config.yaml
image_size: 64
vocab_size: 35
encoder_conv_stem: false
encoder_positions: "learned"
decoder_qk_norm: true
decoder_layer_scale_init: 0.1
optimizer: "muon"
orthogonalizer: "newton_schulz_5"
weight_decay: 0.4
Rows from block 6 of the image encoder of a small image captioner, named by matrix and row number. Rows with one number belong to one neuron. Each number is 128 + 24 x the weight over its row's rms, rounded and kept within 0 to 255. All counts start at 0.
After each neuron's rows are labels from the 100 images, of 14976, where the neuron reaches its highest value: "colour at peak" is the nearest of a few named colours to the mean colour under the peak. Only what is clearly more common there than usual is listed. The data: rendered roads seen from a driver's seat, with toy cars, trees and houses. In brackets: how many of the 100, against the usual share in percent.
# fc1: MLP up (encoder.blocks.6.mlp.fc1.weight, 960x160), inputs 0-22
# fc2: MLP down (encoder.blocks.6.mlp.fc2.weight, 160x960, transposed), outputs 0-22

fc1.678 [162  71 147 118 129 122 149 111  87 114  80 107 127 133 106 126 126 166 140 138 153 106  87]
fc2.678 [125 148 165  90 143 137 117 123 147 136 108 112 201 146 107 179 118 144 164 122 132 176 195]
colour at peak: pink (31 vs 5.5); white (26 vs 7.9)

fc1.353 [167  82 151 178 139 115 157 169  94 157 145 129 146 160 140 136 123 141 155 137 136  96 174]
fc2.353 [145 142 118 148 142  83 184 146 148 152 144 123  96 176 125 157 101 183  89 121 111 147 129]
colour at peak: brown (66 vs 32.3)

fc1.25 [158 137 100 137 156 123 141 148 114  85 105 124 110 170 153 158 134 125 110 134  99  97 125]
fc2.25 [ 95 132 141 165 140 122 148 132 144 121 139  72 110 120 109 108 106 107  97 141 153 133 115]
colour at peak: grey (66 vs 21.7)

fc1.704 [143 133 112 119 120  94 137 138  88 138 105 140 130  83 138 116 118 120  87 104 139 143 173]
fc2.704 [136 120 162 150 126 125 166 184  98 139 135 133 135 144 123 158 153  89 126 147 121 142 120]
colour at peak: yellow (29 vs 0.4)

fc1.65 [136 109 104  95 113 129 115 176 143 156 127 141 104 127 119  90 144 112  90 164 124 126 134]
fc2.65 [104 133 161 141 172 140 117 118 112 116 124 106 131 100 126 123 166 132 194 104 128 149 102]
colour at peak: pink (38 vs 5.5)

fc1.293 [154  97 129 140 137 120  79  93  79 158 149 151 132 114 135 115  94 139 145 152 126 102 160]
fc2.293 [142 135 118 111 129 131 142 116 107 132 112 126 125 131 162 146 118 142 108  60  76  97  97]
colour at peak: brown (61 vs 32.3)

fc1.655 [184 143 127 120 154 160 109 129 112 149  70 157 145 109 176 133 160 125 113 116 140  82 164]
fc2.655 [113 107  84 127 194 152 131 159  85 168 131 149  94 141 105  99 130  87 150 116 133 132 133]
colour at peak: blue (35 vs 1.6)

fc1.283 [109 112 152 135 115 121  98 116 107 119 105 119 148 139 148 160 102 104 100 131 114 106  62]
fc2.283 [109 133 125 121 134  90 146  94 127 108 107 148 133 150 134 110 156 131  87 130 117 104 131]
colour at peak: green (41 vs 3.4)

fc1.478 [154 126 113 123 125 143  91 152 137 113 126 106 115 135 142 109 154 132 114 105 123 167  99]
fc2.478 [128 133 166 123 131 149  82 121 130 139 118 155 178 114 152 121 144 148  62 121 115 127 105]
colour at peak: blue (26 vs 1.6)

fc1.676 [169 123 139 105 150 130 120 122  76 107 120  82 134 108 105 131  87 132  81 103 128 119 157]
fc2.676 [126 108 109 129 115 130 151 131 138 143 119 157 159 159 107 118 108 107 144  98 104 113  87]
colour at peak: grey (44 vs 21.7)

fc1.177 [117 129 137 137 168 105  84 113 114 117 115 109 130 128 106 109 103 149 129 129 108 108 136]
fc2.177 [136 122 119 121 135  87 125 123 108 116 146 128 134 159 128 138 159 127 131 134 146  99  90]
colour at peak: pink (28 vs 5.5)

fc1.399 [148 148 144 109  96  92 114 147 169 160 128 114  89  72 116 155 143 120  90 125 112 134 129]
fc2.399 [122 179 120 155 118 109 145 128 103 139 162  98  60 112 100 106  96 147 150  92  97 126 126]
colour at peak: black (82 vs 12.5)

fc1.661 [ 84 142 143 156 132 150 153 124 110  97 139 156 142 110 133  86 144 137 154 106 125 166 136]
fc2.661 [112 136 126 145 145 116 115 137 164 143 123 114 105 157 113 137 135 155 157  69  99 153 130]
colour at peak: grey (46 vs 21.7); cyan (35 vs 13.4)

fc1.550 [155 152 148 141 152 137 159 145 115 115 133 144 126 118 136 121 111 123 110  80 131  91 127]
fc2.550 [132  86 113 110 163 133 105 163 100 147 154  80 121 108 130 130 148 136 113 116 159 101 136]
colour at peak: brown (77 vs 32.3)

fc1.9 [104  95 135 130 117 127 133 107 110 132 153 102 167 124 134 121 102 129 108 116 105  85  79]
fc2.9 [120 121 122 127 114 120 142 137 104 112 152 196 140 143 154 119 117 107 164 137 132  95 144]
colour at peak: cyan (79 vs 13.4)

fc1.597 [ 59  94 154 122  93 112 120 140 115 149 149  75 149 157 125 148 125 147 144 101  85 113 110]
fc2.597 [159  91 113 106 135 111 145 121 128 137 175 124 124 161 140  82 116 106 154 130 124 116 148]
colour at peak: green (44 vs 3.4); black (35 vs 12.5)

fc1.556 [158 129  96 126 159 170  95 142 100 173 143 109 143  97 124  84 142 105 106 137 121 107 169]
fc2.556 [131 172 109 158 104 109 122 113 126 119 156 154 150 133 153 131 131  84 127 102 171 134 124]
colour at peak: white (50 vs 7.9); pink (28 vs 5.5)

fc1.667 [110 106 105  94  75 163 125  75 109 161 161 110 133 109 111 138 100 131 160 107 129 117 151]
fc2.667 [189 100 173 159 125 100  95 137 159 142 158 110 154 154 111 139  83 133  99 119 147 113  94]
colour at peak: grey (70 vs 21.7)

fc1.184 [180 152 132 165 112 114 128 112 104 123 116 143  98 179 119 105 140 112 158  93 117 145 134]
fc2.184 [101 158 160 206 134 141 124 107 159 138 160 174 129  67  66  83 140 140 121 135 160 110 148]
colour at peak: yellow (34 vs 0.4)

fc1.558 [146 130 127 128 163 144  98 142  98 127 112 116 149 112 139 134 147  93 170 130 126  73 141]
fc2.558 [134 120 126 117 183 118 128 159  86 107 146 141  94 151 116 103 141 107 161 115 157 107 172]
colour at peak: blue (27 vs 1.6)

fc1.175 [129 107 110 132 122 144 156 164 115 122 142  77 127 148  95 162 143 136 132 103 174 174  89]
fc2.175 [135 151 149  99  82 156 129 120 156 176 176 157 136 130 133 122 135 127  99 119 145 124 146]
colour at peak: green (39 vs 3.4)

fc1.127 [131 150 164 145 134 165 136 145  83 118 128 112 131 145 116 148 135 136 112  99 131 149 163]
fc2.127 [166 151 134 159 135 149 158  94 148 102 152 172 122 130 108  91 106 119 170 153 145  93 129]
colour at peak: pink (46 vs 5.5)

fc1.536 [104 149  85 140 147 162 121 114 119  75 102 110 128 127 150 109 130  88 144 140  98 151 130]
fc2.536 [ 77 144 127  99 151 163 161 114 106 151  85 130  97 102 117  99 101 141 129 130  97 100 122]
colour at peak: black (35 vs 12.5)

fc1.232 [153 145 128 187 109 162 153 137 110 142  96 121  85 125 127 174 102 122  82  81 115  88 129]
fc2.232 [ 94 132  92 109 124 151 139 141 123 107 159 181 144  96 153  98 114 163 148  98  92 106 126]
colour at peak: green (36 vs 3.4)

fc1.472 [118 143 117 103 116 181 165 106 104 170 162 129 160 111 133 119 139 138 147 115 105 125 121]
fc2.472 [125 144  78 143 160 150 131  90 147 119 130  86 130 200 136 107  93 130 125 128 107 118 146]
colour at peak: brown (60 vs 32.3)

fc1.78 [140 141 149 161 125 134 111 123 117 111  92 106 128 111 134 133 137 121 109 120 125 102 107]
fc2.78 [146 117 134 139 156 162 168 143 136 110 106  90 153 138 118 178 145 159  64 169 144 177 127]
colour at peak: black (41 vs 12.5)

fc1.486 [129 143 145 151 127 101 143 138 134 132 164 104 147 137 129 124 137 104  96 109 168 134 113]
fc2.486 [125 112 106 123 144 145  67 117 128 115 174  88 184 133 120 134 153 124 109 114 140 126  90]
colour at peak: pink (27 vs 5.5)

fc1.242 [127 106 124 123 111 101 117 106 142 152 104 192  99 110 149 160  85 116 141  85 133 149 127]
fc2.242 [121 111 109  91  58 105 113  95 147 186 106 150 142 109 112  88 157  91 149 109 153 107 160]
colour at peak: grey (58 vs 21.7)

fc1.377 [ 97 142 178 153 123 125 138  80 105 140 129 118 134 155 114 171 100 112  69 112  94 104 101]
fc2.377 [131 123 175  70 146  94 162 131 157  92 148 117 170  88 178 119 100  68  98 164 110 128 147]
colour at peak: brown (60 vs 32.3)

fc1.153 [134 131 101 139  95 159 106 137 112 129 127 117 132 135 127 120 134 110  91 114 117 113 116]
fc2.153 [151  87 129 135 102 104 105 115 135 110 185 124 127 134 147 137 127 152 130 176 123 100 142]
colour at peak: grey (54 vs 21.7)

fc1.625 [149 108 112 143 139 127 114 151 153 104 131 138 110 172 123 141 102 126 119 172 164  94 127]
fc2.625 [ 96 144 105 148 136 125 167 157 114 113 135 101 166 143 135 151 132 106 114  85 139 157 122]
colour at peak: grey (55 vs 21.7)

fc1.111 [106 112 146 143 124 131 161 166 124 124 142  98 122  71 145 132 125 176  75 125 152 111 153]
fc2.111 [101  95 171 147 143 143 141 114 146 172 108  77  96 126 106 125 146 173 145 116 131  99 141]
colour at peak: pink (39 vs 5.5)

fc1.646 [ 52 134 133  86 120  89 145 125 121 151 165 132 123 146 162 134 118 140  69 103 133 141 134]
fc2.646 [127 162 153 132 137 132  83 114 208 142 122 138 163 123 138 153 127  98 104 131 119 124 156]
colour at peak: green (33 vs 3.4)

fc1.236 [ 91 120 153 141 137 149 134 127 130 133 108  66 114  97 117 109 117 108 105  99 106 120 113]
fc2.236 [154 109 111 113  97 113  92 101 132 137 119 131 122  85 150 149 126 128 146 127 167  82 103]
colour at peak: cyan (45 vs 13.4)

fc1.247 [177  97 148 176 135 126 163 155  89 129 125 125 131 157 110 155  98 159 151 127 145  79 172]
fc2.247 [107 127 138 129 156 110 150 128 158 145 170 127 114 157 111 147 124 156  88 107 125 116  90]
colour at peak: orange (26 vs 1)

fc1.84 [156 138 117  80 134 117 155 127 122 147 182 129  65 136 117 130 139 129 145 120 121 125 123]
fc2.84 [113 164 122 154 120 152 156 155 118 100 112  94 120 173 103 157 156 127 161 149  84 130 125]
colour at peak: pink (34 vs 5.5)

fc1.682 [123 165 121 151 123 137 124 103 119 101 164 116 136 146 132  99 180 145 133 178 162 162 134]
fc2.682 [153 118 113 142 140 131 112 112 117 119 156 181 134  83 181 123 118 118 130 156 162  88 110]
colour at peak: white (61 vs 7.9)

fc1.532 [145 147 108 139 154 189 125 104 125 131 126 129 163 130 159 129 153 110 158 119 164 141  97]
fc2.532 [132 132 102 123 151 129 138 145  73  76 133 142 144 104 116 116 106 119 128 151 128 150 186]
colour at peak: white (90 vs 7.9)

fc1.607 [137 117 112 116 108 163 117 117 124 121 101 146 129 115 130 133 109 123 147 112 134  90 158]
fc2.607 [131  82 121 104 180 145 152 158  99 131 116 149 108 127 143 111 132 106 159 103 136 118 173]
colour at peak: blue (43 vs 1.6)

fc1.730 [137  90 122 146 133 102 123 144  73 150 123 103  92 134 132 119 120 146 101 122  73 139 132]
fc2.730 [118 161 126 152 141 116 153 120 137  52 146 171  99  95 151 131 157 115 131 106 124  97 117]
colour at peak: cyan (66 vs 13.4)

fc1.375 [135 128 129 135 118 155 107 171 149 104 147 129 158 118  88 127  92 137 151 158  89 135 146]
fc2.375 [124 121 111 136 175 114 149 152 130 209 115 132 108 158 145  66 118 144 110 126 127 101 121]
colour at peak: orange (32 vs 1)

fc1.748 [105 139 139 127 128 157 137  86  85 159 144 127 104 129 101  94 121 139 146 123 124 147 170]
fc2.748 [156  84 127 111 143  98 103 123 162 125 117 110 124 122 130  79 139  68 118 125 148 118 112]
colour at peak: black (58 vs 12.5); green (31 vs 3.4)

fc1.290 [100 104 141 148 122  99 137 149 135 128 110 165 107 150 174 100 146 123  96 160 123 110 104]
fc2.290 [119 106 136  81 140 106 120 141 141 138 134 165 131 125 107 112 118 101 182 117 153 118 170]
colour at peak: green (45 vs 3.4); black (42 vs 12.5)

fc1.97 [ 92 167 159 125  94  91 103 175 114  87 118 119 175 123 137 132  72 157 158 116 118 139  80]
fc2.97 [117 137 110 113 148 119 121 146 126 169 134 163 174  69  91 148 121 137 114  61 136 102 131]
colour at peak: yellow (38 vs 0.4)

fc1.200 [131 130 147 144 150 171 119 124 108  81 138  95 118 107 139 115 172 124 109 114  93  87  98]
fc2.200 [131 128 127  54 120 138 123 130 142 137  72 132 116 140 111 135  67 134 137 127 124 147 134]
colour at peak: cyan (40 vs 13.4)